A small sound classifier, trained from scratch.
Training: 27600 steps, batches of 64.
Data: trained on simulated sounds of rotating machines with and without faults, 39062 training examples, 45.2 epochs.
Rows from block 3, named by matrix and row number. Rows with one number belong to one neuron. Each number is 128 + 24 x the weight over its row's rms, rounded and kept within 0 to 255. All counts start at 0. Numbers have three digits each. After the name is the row's rms in percent of the matrix's.
# u: gMLP up (value half) (model.blocks.3.mixer.u.weight, 384x128), inputs 96-127
# v: gMLP up (gate half) (model.blocks.3.mixer.v.weight, 384x128), inputs 96-127
# out: gMLP down (model.blocks.3.mixer.out.weight, 128x384, transposed), outputs 96-127
u.200 130:109123114104128143131122132105094110116120109144094109150101119159140150157163150155089150152145
v.200 121:118150146151111125108106141137177151146092185124124167135103117125100128110144128102170121159099
out.200 127:109160123122109123112134153142096143118137125173102130169158099156126107151097132121109096083148
u.201 187:147117141079066122106143146128113144164115173107135120153121157131117082137125122137111119113123
v.201 178:157100126091113085098124154146165137185139114107107125189121108118118159128131140122124125109116
out.201 185:149163104132077112146158124120073112161103074120145150155130105121125137146167129118141156105164
u.202 026:137132127115165109155144139091104130107148144135112125140101131110174118132087134141090139146144
v.202 014:111138133109112154131132093125150084105159117126171094159123108129103145143115139123102137128148
out.202 026:116137121129109111102125141161150129137085147111086129114178146132101155154128163097178093131119
u.203 156:172115116132098145134130150120093168152147140111128122151126114109117114111123109091154148131140
v.203 171:127084150119112091097112170098090168104146143095157173159113163093152133149143091114131116093115
out.203 165:130124081129120137127150120128157103166141102133137128104088139127146102153151136138138110125149
u.204 173:119122116144110160189128160154107139123162190077118154115115128166132149102093135135125146116127
v.204 199:143090166134141098208136143132105121095121130147102158169128171122089126166124112103117095107193
out.204 175:131141127116119116101110108100135103095128154111149154103083128104136103160134098123146142115137
u.205 151:122144118108152164117135163112127176105202129152171117156141143106155159141101118122132113103145
v.205 185:139161113180120085101134106168135113151103125156150116083132160141129120180169127174143115137094
out.205 153:109174167117132123136157161153103103119136140142140100123096106102148153156090088095148102150137
u.206 097:124165161138110133118139148126135138117117151117137116140162130119141115117084119142116115118137
v.206 042:087154126142095142136154130130093137140164124107123088135164112155086103075148154125146154119151
out.206 090:128116095166110134124126095100123139102104113165126145130123112123132153184142122094129133164111
u.207 042:158142172148146129112111175103158106152183137141107159140103144099097087103098126102144133102092
v.207 024:061185124163165149123133089157107072099129144148149111136162135104109109076106121149133139113132
out.207 042:125118109126137155155131111118121143104091122104133097114131103114121161182143121153097119103143
u.208 028:122089143121125123174109154089138124114129138138124082136139126104170127165137140099134138118103
v.208 015:090139087125122155122164111141136084157133137094185082140121122128098133130109126108113130125134
out.208 025:147160126094154117090135127159089121142107138104149171098136107109116156137124137139083137112119
u.209 052:119140123125112124153090151170132117164170154131160096122165101102150150081105129078132141129137
v.209 015:107142105106127160133128117135156082105149127116165101140150108132095123121127131105099147128145
out.209 053:111115137141133172123118093085118137117088126099159167133127089141138169158135124146101138106092
u.210 072:128091110120127111132113150141116123111109189103136116153079166133156135107138128143159149131086
v.210 029:105159127176123155155169081109158076116123124130216122176151114115154161129132145117093148105119
out.210 071:148151118122146121123126124116145171158145129165135160098147118151125126155107152108131139099139
u.211 150:091130123131146119131157153128144097161123107136172142149126149108107153120122121179109141123138
v.211 157:133167112180129106129109126161124122105133123113104131140112156159141128123107157150183111104089
out.211 161:138098093107150132129143141090150114129138135092143151122119154153130144149152106157128140143090
u.212 067:152120113112103142070120118149148114105092103113095152121165115119143086090191110073140169102149
v.212 030:082107105099154125170155099106127137131134135123117092142143122106138154124162111096144137171104
out.212 062:134139118134130097195130102113103119110167107099154118149156094181129145131112129160130069109093
u.213 016:157129135157125175116156140141155146113099121139080153125139125100135109123185132161129134140170
v.213 014:097134109118131164124128098136137077108153131118168092146128092135101147127116134106092133136140
out.213 014:112164160069078079164131143144096117119137108092132085114131123181134134129127124108115109145103
u.214 104:134116140161095129138138117101139147134114140127143137129138146127158146157110179158105095138192
v.214 103:098127143148114090111106109147105137143097117141096136147134105123117110161147127118138104127160
out.214 108:114155136129075124154070131090127153123172133072123139118067151147072146154153107088135111125112
u.215 135:143156127154153101120122112125097150132108132090131143095109131095128098119153130117110147172121
v.215 171:150125117160095101132123096114110120141119139163107124111105131133143110109146127103152101101124
out.215 136:101146138122150159142143139129132117145146117124161153119107147115153138153135070157135129125103
u.216 097:148108112113179112125174149092128131142150137119127138160125129105136155153144129118105102128118
v.216 106:160154118145149091115128161127153168148160171093139166151129144100143135108149121163137106099117
out.216 095:136094164126085107143138115162129115127154092116140119139129141115082122104115149130126113136147
u.217 017:117168126158166121155168122125108113113142165175123123141121133148079088120130105192101135139156
v.217 013:108135104106124163127135097136141078135149134123174098150119097130095130139110132109086123140167
out.217 018:138113101136061095082104123140162143132096109165142127126121166129146162130127145085152108155116
u.218 012:093169159112141148137131145156094120080143116099100082140148133153106152183127127131146092131132
v.218 013:100136117124118167131132093132146081114163125117172092147136098139111146132112146107100132138146
out.218 012:145134153087169137118099125122182149141129125125140189091115115122146131097159127133134135114093
u.219 119:111102125128144107139112139146117133128130139137108128138087126127111107097123171122149100145187
v.219 123:078145144128097113165133139134123107161082120157138112119105182102136141130139176099153104160150
out.219 120:133117136164158066136096131098111144173147151149090123135160152104126103108149120117110143095141
u.220 016:117171104138142131167128179135109143125166151131127105135164128117080146167124107146133120143105
v.220 013:113127128135120160133130077124149081114173123124174115141122092133098142144121140107087125144156
out.220 017:128113138087157101126115101139191134117117079145122156142085181158164092108161121145170135147130
u.221 024:083140140123162138142146142083090168116155135174095123152178120119123118162120108150124157087131
v.221 015:088142104124115170123130107130145078110154122127160095149132102136105138138119124113104133145147
out.221 025:128144101137128127127143136175160076129104142136139137118122125078105136134119151114142113153099
u.222 044:149107144109119145120136151112150133157125093116145088088112139150107120069147136135073137096134
v.222 030:098153149152131144143147103129112094120089104120151156173126100118068097110125105143119124105092
out.222 045:127142126135116125108119142107086133120124156164153120175151100122088152167098161134151135106155
u.223 021:093164132120135131156122157137098119128161151156131133133128151132146128130130126133134126177119
v.223 013:109132120124108160128121099131139082122164122119191102146129103137112149142104146108090133124156
out.223 020:167112139143147098119110119138169150139113066100103117110142137148113143112136115114143105095122
u.224 180:116120131141117141154157106126096064151109103121146145154132135135139145088157112130096130153065
v.224 146:114086137129128138128116116151131126132112138147167113112126108113129120088115113085130140158113
out.224 168:109137093152116126113129121104110108120164121140094160109129099163156079101107165131158152147160
u.225 168:132153103128179152108168149156163095112156131133163113101121096118120105138134092156160125125122
v.225 165:151105142114130107138121110168088105111138153118120121142125102146110152116139130119103137160121
out.225 161:105147140120128119120138123138098115165151102149140114111151141151150119131105168087147142123138
u.226 039:098098140136110160087135157100115116143109176118106131138140154124054160129153147120139078158108
v.226 041:108153138139114108148118096114109080118101125149104129129088148095150126149107122137167113132111
out.226 037:150158098163141114190100163121136148132135103133159118117102094142101140135117120099131167116127
u.227 046:118140121138141129149118138155105100138173134143140087119100100138133105123080144164119085162152
v.227 016:103124092093126192134100093124135081125136131127173087149130101157104153143130125114090137130131
out.227 044:140127143125087132099109112106158174136070129150125170132135148117138155148144118092148158121133
u.228 166:130162094123117152092130109108109169136094134141149144111146148103096164115090151099123125111103
v.228 167:146166134132153102087120128100140088086143129188161108076114157131175099165112153148143091126103
out.228 162:121118152100129170159124172140136101129170154140133138129142104065118096114128117120076144150143
u.229 171:120097133113086111142109113138154130124173129132149122098107128158129160111145110124155119150128
v.229 166:120143087119144158100130113131168115118151152143154118118114100144131087170126142150141115131110
out.229 176:133152150116090118103135182082164122118109130127156123122180107112141151122112107127113131153129
u.230 028:168183121151155142171166126155116101107185160156075119123072137136132106160105115152107134133124
v.230 014:104129121117130172127120100125142088108171111123173090135130101131107155141109157112096148125145
out.230 030:132108142101099107092092129135158140133072081119154126100121154154125139119148117123137116120100
u.231 169:151143186127135097089161100150148128110173122153119136172118139164140147115126117189159134135117
v.231 184:124138083130072066177142109158152089136106150089128120139124123121132143151120130133096144163111
out.231 168:106100130111158144170096124080146132115131095151123119158104152125112112121113119100115143152096
u.232 098:179118142119130108118157098161129160114109113157102113121163146124128137130118152116094117168119
v.232 080:184114153127116138119124146145125135158099175142132110127123159129125125151132116083113094172139
out.232 084:114121119141118103133109142169102118183116141111124101166128150139132124163117109099129116092131
u.233 067:106177116145132160099146128133132147100159101107110128101128136155119110123091087142126103134117
v.233 018:115116116112162169108141114114124097158119116152144087113154107143090134124095128136134159131164
out.233 061:140112174112140114141108145142128140136081120179149128141117172120138075124144149122134158133147
u.234 021:142201073139095164127106088125100148120136096148117177125168148171115138132164119120130126137113
v.234 013:116124133121118165137125097128143094115166118127177100139130098134117145130113152114098127129150
out.234 018:131103143148117082142167164139171129105121097103112072106113119142135136139140112141133117147121
u.235 012:126187153143133166101115132130115081146125142118104128143137134098153099144120070130106127145122
v.235 013:095134110120121167125136090136141090114156130124175101152127099131109148130116143105098138139152
out.235 013:133100141111142113147118128152152102115097129136138141109125097129096184152114181104114115107105
u.236 012:098096099108154119148139145132061120120130115132156097127105159099146144119162170140157107161124
v.236 014:091142108125121164129132102134139084109153124127178105147129089130103141126132146116104136135136
out.236 011:151168158121102116125131148128214161131107151122089147127132109157127126141129131091137134124123
u.237 047:099109180127176136163138119108114143128143132121149098154150128099137115131092129088149131083104
v.237 026:066127119136158119120136120137106119119125117127151101130114122132049142150136162095128097162135
out.237 044:137172122113131149088111171143122115111137135124128171107097135167141146155148115166142134099110
u.238 159:146145111091106096151117146184117162134155125104141114120119131147111106119105084123131135163145
v.238 168:136127142161157121077123152124111173165096161150088121139163140145117062131143150114136133128113
out.238 152:150074132091136156170090182136115104107141132151131104146160146152135153154116168146090102110135
u.239 034:135133104084126119173136145149113138182140107110108163117101099101109102111149105120125150127122
v.239 014:096124145119108164139124119130156095126165117113170092143116088140130144138115158108094128126149
out.239 036:130103129131158123096155117096114123062103163152120106144133118128118152140107108150183113133118
u.240 039:143141167153144143153140121151133094113151181162077136167132091099141136173111110140136120129168
v.240 021:121116103122114142135125121160105127118116152118137136171158085131101122170119104104126165105136
out.240 039:127142080086098101119104125124123177104078094137166139109109167154123143088130130131133116122095
u.241 155:123110105130129083101097118134146117127174142077116125124119112079134138158115127130098131110149
v.241 185:094086116139117146163116117117110123101096118129164132093159110116123075148108124115162110136124
out.241 164:136121105134138138111129101092143151148128104099129154119143117114141142070125147108127135119169
u.242 032:146116121127140144141146129095129135144131182135120102166094131140116097163120133152091156122139
v.242 014:102130115110128169125130101125146069113165127113166096144134096143113149135111143105091140136142
out.242 031:100132106133102099114110099158138087124084119153149155084133120099117146136128143120114122127110
u.243 094:131149101114127131116126155151134170111141179135137117112115116090111118111077128126106151151123
v.243 035:110125163102124098110121112131133108089135128066151097200142115097096135108086167144145126098090
out.243 077:132127136171148128192120082121117099149118073182131106121120172121132146172093124085110106122136
u.244 044:155129138138138152181107158154149142162150116154099116115125119129171094116096105145113122106117
v.244 015:113127103111119158137124097127150109106124133115171081134127104137122150122124156106096130135143
out.244 043:149152178107100101075096114096103112083112124096146169088101146104096148189137163109116158108118
u.245 022:136121109134140107155138143121107177141159106131113110145101095134169115138111120103079114150126
v.245 016:113152112115115150136135110132138081117154124125163089150146095136082135136109122113101148135138
out.245 022:129131167112109152118150142176143081105047135124076128135159148091125144129126166137147125130133
u.246 027:097140144135135149113092157130112142130149158137105100117150145068104142131091107137120127100133
v.246 014:101138117123120160128127094118137084119159123129168109138129092143118155130108144111105132131148
out.246 026:140113119137145127132165142103124118107130108145164139122127134173096153140092121102157143146126
u.247 022:114113122114151155173120166089113142149152172117102146097125141108136060151106079185105138091115
v.247 014:092119107115123163123141103141139083114138142108163100158130091138101113135144150112116124145141
out.247 023:139139118118101095080134103143158098120075106157157093105126150100089177110130142114135135145110
u.248 030:095136151139131098161126139160129144106126147113083090180160125099144100157106103122161182143098
v.248 013:097133120113119170135125096117144086117167119125174094140133099146106153131121143096096135142156
out.248 027:179135127129160093107140149165116106118109100169152153096100182131152143115130145148142079097127
u.249 059:091111107055169139126133132135104091118149138176154131134120111128158098092064134101136124131119
v.249 019:127141114097137144106164091137153111072130122123171084120163107134116146116097136087108135115127
out.249 055:155124108145126162091112128111141147140101177076115131123122091100100157175175104139154101100102
u.250 072:146155109149131111057085136117134105137116130174140111128132115117151121151171103097138133155145
v.250 024:128138126108112142129126112145136123083133097109175103148158122121116150136124117075096130144121
out.250 067:114109128106112132186146080132151120141138120127139116144145126130103122146108147134092141120133
u.251 038:090078115085154132103164159128133156088071142111103144118081079178119141119131158103140122117163
v.251 014:107108136118129161135132102116148083102171121108180105140137090128130160151131123096106132128166
out.251 035:144168157178073133152117113114109091154135130134107134097171129075083124134138088123125143105124
u.252 030:111128135092107087090162128143112122097075114125135150162118058118129130137153111111167097118143
v.252 013:104120114123124171126126103122137092121162124114175096145133090138105147137119154101097134132152
out.252 028:133097108157162169159127148087161123124159151155112103120144151108129118106104130172112136121142
u.253 016:158137148125140148190126182107114124135137136129093118106162145106128103105127093140104138136093
v.253 014:101138097107125178128122098125145092115157127122181090140130088140105146135110139106095129134144
out.253 015:122169135098114093064126106124135122092116125146125128132060142125119161178143173106184130125116
u.254 047:122106128118127149146132142147092140164156128130108114131136065115114125158104158132086123113135
v.254 087:132131098166124105092167147146113130129095128122140181115094180105138117124120080157149096138107
out.254 045:136077140147106086143138078118165119164109119137175129166148133125102162152158131115116162128130
u.255 039:166140085199138122151097137129117110122159138122185149126104129137096122096105150159119138158140
v.255 023:079139133138127122127131112162112079142126104142167097140132108124112129135115110117159131138124
out.255 042:128089140138117109091144076090156136101133113165086116157130129114154086147132107113148135130123
u.256 021:125114098125147129112141120101128150148162106135134120106107148098150134146086181109123125111127
v.256 014:105136119117118157121127095121140080109161130119168096148146090138099148135121144106094140133148
out.256 021:075132148134146126146133142177087122112110166120098152125161121125117072162136112106146108142152
u.257 098:098060082136129142079113126125132105110134095131087102103186139142112103105148138132117126150122
v.257 032:125120089105109139151175101120148094130128127115143066142166139141099117124149145128126142160106
out.257 086:105132152122127133172109092162118164133118111109179140197158102174122112120138120116143085107134
u.258 018:142159151133138132144133114094129132116140163117125140125174128110119083152088070157097171112127
v.258 013:109120119127122163131118093109152085118166120126169092143131098139117156139112149114094122130150
out.258 018:153139064157109112086130144133135120096108124150102121134114162135112163147126164139197083155108
u.259 020:122185117114140080186133146111122124128134123128116176121109114123120130149145073155132179151150
v.259 014:098139111113134164116138096123138074105158132118167097154134084136097144137123138104101140138148
out.259 024:130130139166101172082128137141111108117086129167091107156137136101102142136115185116132132097110
u.260 177:116147131127139121096121093122136120118118181120123093114128134109125117154157151066092095100082
v.260 169:117146164073105152148135131109135166111147139102167165105103172110107163140117125137145112100108
out.260 166:126092125121135114150173143134115115127160161124154159134112157135155132128102117120166097121076
u.261 071:153129143116122123142150176087155128088162179171120063151112137140137127166113118168111134110160
v.261 026:121154082136158150129119114114146115125147105146182113149143123086109133110148166119100133092163
out.261 071:094107119102127090101128100125129128139144103154101183131149169120099143090126116090161110114111
u.262 019:107113125161098115169140113129136155160111094162089114134170141121156142136136149145106120144133
v.262 014:108126120122124163118131092130148073107160132125170095147128096138116140145112143099091130132139
out.262 018:150165136117087102086115140152088103101125148115145141123112111151134114169111141123133140125133
u.263 028:143126131098150137156163128132141164137135136136119130120110097149116142136086156127105135108150
v.263 014:090145096109127152124142111137148073109145134132160098149136096134085148139135137112112133132146
out.263 028:111144154157096117117093141102114090125108139108127144122118121087119124142142150118133145114074
u.264 089:119091172146141122107137099163168092150109145130115112119159165145092136123129118127128179164107
v.264 104:136099137174147088106120096132120102154090112104111144125154117134098130116144130144119097091125
out.264 093:134131142110104108122084103171106120126142097114150168119125143139124162108160151152120136073135
u.265 016:095143156150158140175088112153099175089130122137124117150131127128145103167117108129099107128116
v.265 014:099135115121126163127133095129139080114159132119179098140119092140111152142104140109100136133153
out.265 015:148139123092159119098156153151160080173140134113129142112108176089137153122116108151146137124118
u.266 018:120126141097153137112151130150109154085093135098134114141141113094133110156139124110137105143124
v.266 014:087144110124129162123140104130140082121154133119171104139116091136096150143117130105095130140143
out.266 017:146134147143154138160121131132158123161157130131115134130093148128117131112126129143166117107108
u.267 026:103091146099153116150085148132098173110149175109137066148155140097113142184077113110132134125102
v.267 015:111147121132126162129133097139130079114147127115173093152130082140094132130131128107121132116136
out.267 027:138146124116201142127148154108167118114103137153108173085113131133128123135118139151131119123153
u.268 015:141118186128129133200165172108129139118153143116070115135132135101159096189118132096112117152128
v.268 014:100134114125123167129123094125145074125160125117179098146141097141111140134118139102098134139145
out.268 014:143143109109130104071106110155080106120107141162114163147104139145114138138121129152162120115124
u.269 033:144130093125133097164118138145164132146116149089093100118171140131126139112089146134096183142131
v.269 020:128129107102127174145156121105129091120110144115151087122137121104076155141093110161104128123107
out.269 035:143134141139119145086127163150088132113126117155112133136151135117136150187118150107199086130109
u.270 158:145084140129147138163109145093166155107121176127119188168128127158095115108093131104128133142121
v.270 193:145137132163101124130138123133172116120150081154077083107091132155120161116122112165118103090137
out.270 172:081141149131152177107137072113136131118150149108131178128149132128127148157129103130142157121155
u.271 132:154127142122083173141133080076167112125126097132119098128141131146126095131128118177148130101079
v.271 153:144133115171133121109138100136133149096130214105125133113086162087149141136138130147170126151105
out.271 135:151088178129155115150098120144138118130130107120121093167097105145115145145131084133158107127141
u.272 029:113163148111163120156169158114100121115144135179069126183147115131120121154140147087124133084093
v.272 013:105127122112118170128122093113152092115160126125169093147131099142115150130119152115085137138148
out.272 024:151111115113096120118128137157137111131121143121129147105100140130127134130154121139149099152155
u.273 014:138158150143111164170133139112126115119141082156062154098144117150160095111186111109102143129108
v.273 014:082140096119125162122130105121146072108150137110170092135134093144090128127107140113098134134137
out.273 013:144128125103060113107102109147156108147127105131125122130116120164144148112095121165122129120128
u.274 027:130171131110143129113148125094129134144100105164099159135144097097168112160171098122104166171108
v.274 014:099131112122131157130121098131144082109162127121176102140130093132099152147111141108100138131146
out.274 026:132106124126122144138129106173131091127134147133112100151128138091110124122090143151140113094151
u.275 043:168114150141128148093104144127144117136145146145087128150160132109096142141153104088137150133093
v.275 029:117169061120114100119155147128127123110122113118176139138121115159070148121140117126166111138119
out.275 039:123159134107120134158146131121137118107115101082162111096095135111147127151134142195131100115116
u.276 178:123104125152154140111117120168098132075148171156144153107151144116146124125155173122104164138104
v.276 191:077126123101140162154163108109132139111136118146112086134176188145137099123134132145147153135135
out.276 175:149083130181119144133117125160125114127121151145146119139158185147125121150105132040118131106122
u.277 167:110159122108144176143134131150132144080108120125140135111092109117123113139115159126123157146114
v.277 169:131142126160098127152139151132145134137094111124090084087122168146123115117118100159094075120108
out.277 145:141134125107121124124132127129145156090128116087084129158123109097135156116094087129101080148146
u.278 037:142142135116146123118183125100107139119138132105137143146148138090168093135141087102148130110131
v.278 015:094119133122106159115144098113135122106141112113155084136107082127076131142107141111110116118142
out.278 046:075143102141147131087150171155104095106095125136132120110143128106081183104111124165161103145096
u.279 062:138151147135138147148105149077139070114115191128089133119113146105142101138152106144125158121076
v.279 016:087125115110094164131138120105153090106133140135183110130145092148105123141122145102095145109152
out.279 063:137115098107146123079122138150150166161089102137178128078099136138116159143111150130124149123142
u.280 154:130180103107126098105108133127148131147189111157139112088141106068108125130124161112130109142106
v.280 154:128120077125162152188056127148124091154080107118127138156125091094100148118126137137130171109132
out.280 158:165158134152108130146154110135126127142120134166139100098124126109127135142144070102112109138125
u.281 134:146131116154098148135103132097123099125073120128101131151141115136137125141102127097090139159079
v.281 126:123120117139137127154154136118096086101132122140104144130131145129128133177114128127093141123159
out.281 137:110111126197098152132111155146114171093044134140105085128111086123125157124105081152115089144140
u.282 184:162150170162140142111122153133129123112132187096100151116150139119137120174153087105115103083101
v.282 182:149111134162157151140166146181132063074130130116142129130134121122133109138153089095085124117098
out.282 167:158110094138104117120134127164123086189134092134166112101130083120141122117144164121156107119152
u.283 189:129130112148158127159163162132131101137103087172107110105111106149141113115136107173121125200115
v.283 162:102130091143176143116158142123157107092119117147136108124125092142163096089100143149138107171117
out.283 176:122117089107147112103111136120119060157135118117140143123122133123153154124143154154125148183114
u.284 022:143149116120121120166134146106146132144103136149107147166154081114150122148150116119119157128125
v.284 014:098142115123117162133125103130143088113165128122177096140128096136113158137114145111093133143150
out.284 020:161121125078169104112122111143105109094149115109114110093131146106118126115142116182135120124124
u.285 144:151159091098084113134126119162153157120132108095125140142127136156165111167157113069114071153181
v.285 057:118139113134142137121139171112110122126130129134139129154142121070078161118130123102141134116140
out.285 137:112083119154146167086151154089110121133098095126147125127145133105137135107132138116118131124102
u.286 136:145126159120107107127101107144141178124096114129134152141094155126108119139139170120133122080171
v.286 154:093141158115121105137119129109127155095124175097112117080143103083094180140134107139145133143098
out.286 144:141106166182122112147117112075151141150114125158107118129097123125159112156104136140140131145162
u.287 036:155115141134158131125143107108113103151172167153123176103084132111133069116089126160106127108162
v.287 014:094126117116117176120122096130154090097150125125163093141121099135110146136111146115094123137150
out.287 035:094145095117062121105132121117148122089063126140138101112143124117081149132145149116142081142093
u.288 029:128183108128125134167116173129153136139167151154076133144156108097110095172102102138106154150111
v.288 014:099133111111127169132133102116142084125164117119176108133119103138112161130096144100078123136134
out.288 028:170116119109172108103114120158136124087101089115161104121113169136138136142145125157169129088101
u.289 156:122095098127142130130128121121152137137110172170157144099141120126180130165162127137123075094081
v.289 181:113093129159082097166164112144154131112122170103148141119118136107103109126155135165107114151159
out.289 176:128124118162122134110102109159112102156125166140088110090131151092167192111164164125151119113115
u.290 124:140162135128090134159169139171112153124147134113120129116120116162102102150150149083156143147132
v.290 134:136180079128136116108092154123136154127171163093113156133145131152106105127127138156178090139101
out.290 119:134123170105141117123128133111133141133165109115138125165131160138168144137104113181153159141149
u.291 129:118126096085157101162112150158106100123133119113141129134125146158098106150146140121111107103136
v.291 150:137137098170100168119155149129170153119120138118128157103102187103103161154138103157150144096120
out.291 130:200107103120144103137161115125115139170158122139080150117147148096069123112153167127134129124111
u.292 022:130118146135147118153130115084145128115153106137119174095106137153170115102115128164122111077075
v.292 014:094141109121122161134134104143137081126144130106178097142138099132086130118110135114110138127143
out.292 022:137145133133112144107135150176084132138126141114085114138114130144125140171147140102128151120173
u.293 098:119137162130175130116128143130100146126195126132151113160115105102098117101131099136148177103176
v.293 114:141084130180150110122098123136117126105143171127132107153113140120145145126129122143159140114090
out.293 105:141121119147076099188106127110190144114080116174117130095123142145113151148098073115109106119108
u.294 180:145110102133131091121106098139165092133124112179132156126106116159105141140136143108136128150109
v.294 196:142130160120125124119121172144146116125148135133126131132096192125121133104145171149116123150124
out.294 179:146130079129168126148102158163111145097100151092111131140143166111112085094094122155142163119123
u.295 151:136146129159162156150088126144136136127145136128125085124114129145139160115139141109145113098155
v.295 172:132162073102151177107108152157103178133128126119094144144133133115185106133091117160125110122093
out.295 165:131148071154116116104150158068143159121126090132153150138140134104121078105154098152097136109144
u.296 047:125155153091146137131140186115128131138148175148073151129128165102081149127107116140088149080136
v.296 015:092139139106130158145123103120146091116161105119166111152131102121111131118101146099092136140148
out.296 044:125127113130141135161124107156093096101145098124162098117120150141104142138104100089175077137100
u.297 015:115120147148121115157141134130139135139133128129155119146135136104132139096160159128181153114112
v.297 014:096129121122115173129122093119149082113162124123175096143122096140119149133108146112099126131144
out.297 015:143131119103168074119137150134088149094138127142118121136119146133138131165139104139116130112140
u.298 017:121131128083116087133154148144146121114070145116101152135130133132143115152164100149147172116088
v.298 014:098132104120127167123139098125134081125150134110166096140128088139098143142106131109104129124152
out.298 016:191137122155173153129162178111113132105178132150123094105142131100106147132109143124136074132133
u.299 084:150122114109125128122172122115135142123146161120125146091147118169120157110129114171087157083146
v.299 023:131153126091137175118106066145157122125116142134202130120154108094082132145138109102095159104121
out.299 069:127121137114115146101113113081141127100117151156148149107164125155138161169118144138190091131091
u.300 094:137103140124107095066121110098116125142158074109170150091107146116130157128147135157126077102142
v.300 041:125114144146107155122133092166143143072100150124083072144106124140131161168131141119083151148160
out.300 085:115166161111129118181144126164188132129110145126092133181131132175147116155120152102101136109135
u.301 157:146132108140126119203139122163165119146143179124119130148079127129118150122104130089140147139136
v.301 153:129157142148134129146107107118167135131123108166084110153084133148110103139151114116133112097117
out.301 163:106099092131089130127109131144118152123113090102145141109137152110135100140138165180108099117157
u.302 039:146091146125122119082143154153148095150098137156141148106148083119145129103163142092120117171121
v.302 020:129114098116109135117140121131111104135158116108163079145165105119060131136132156088142108155115
out.302 043:121112141119136142155123081140135126129147121119114098160139117122133151159118130160141104095137
u.303 029:131126126177129101179154138137145128142117156096135124128169128077106092139144083147080154148155
v.303 026:126145107151123139110150156179114121142109132106133119109112146113090105100101169142122089142108
out.303 035:132139138112113097080113132123097128112109117187172159146088147181151136147105168116166111130124
u.304 011:145134105109113140120135110141073176113151145160139142129111120130156128162142115145123120116143
v.304 016:065151090134126142110152118155123080126112126131148090160134109124087110126114113118139120139123
out.304 010:092125099142202128164117148122153110136122129099115104142149130119110138102110132133136118151113
u.305 029:122140154149119108106138106061100121122117137154139134153157114088185110153145120135114153181094
v.305 018:087138105110129144126138129117143081107161124125140101105122088131106146166119125110126136151128
out.305 033:138125100097154103116145142181125113113072134148126133111133106108111137149112162121130119101150
u.306 165:098140133141173148102094117155126150124101154109160107108127144129102091133127126111140110138109
v.306 171:114152146167131144132113134150100113123140123102158095118128103111112139142150142100131106134130
out.306 161:138125121118127082153110120139127147154129129114175121128135089147135117126134110068116128157131
u.307 152:119147167150105114131122161161173122137153130136131105146126072150140135122118195111113109090134
v.307 202:159092116090098115072140135135106110146120093105106157120142154113146161129152066120130100162105
out.307 177:135107176133114147128130124117154167108170127150117109107135105078131150141086142173110122156148
u.308 155:127138119157117148169139131132098136151098095162129116128111121148161118115138127122120132109106
v.308 157:122159120120165119107082158140152074121143160116121115135093088136172090146113111105160153139131
out.308 149:152105131117104140133102131158133125159112106084067114135092104182141186127146106127129154168180
u.309 080:135178113101109123147142112123097161144154147136091184151146125151140134091154106104113191113092
v.309 024:137113086123098125153168105192152100145121134126138098132129117119100126110126154119084166127150
out.309 070:179119115131131108120106126154151078141086111085134090081088137145144117143122121148156095126098
u.310 036:163147115098123144132149130111154156129123133137098144155169085110106101128119081131102171093086
v.310 013:103129112113125159126122099118144074118160128126186084152134103143113142137100139118104134129149
out.310 034:128126114147148117137113153155100064115113117122138107096086164132139145149123152132128116132136
u.311 015:107107148118139095153176138139130131134166121132126097127144152108108145138116156161116153114125
v.311 014:100133116116127169121129093125139087109159124114169093149122091136111151135114142100090131133150
out.311 013:115153142135126164111092132142113114128127132164132143151116154158140124090108124071173096127153
u.312 160:130139130151160113183130115126115116130138153108136126123079187145123149110082140118141161179156
v.312 172:140175117139106112127147093129119141115128109094120138114108072164134134125171110126107130127100
out.312 175:148143176148116086120162118145089113094117121140123188127165143126130086115127125092111131136124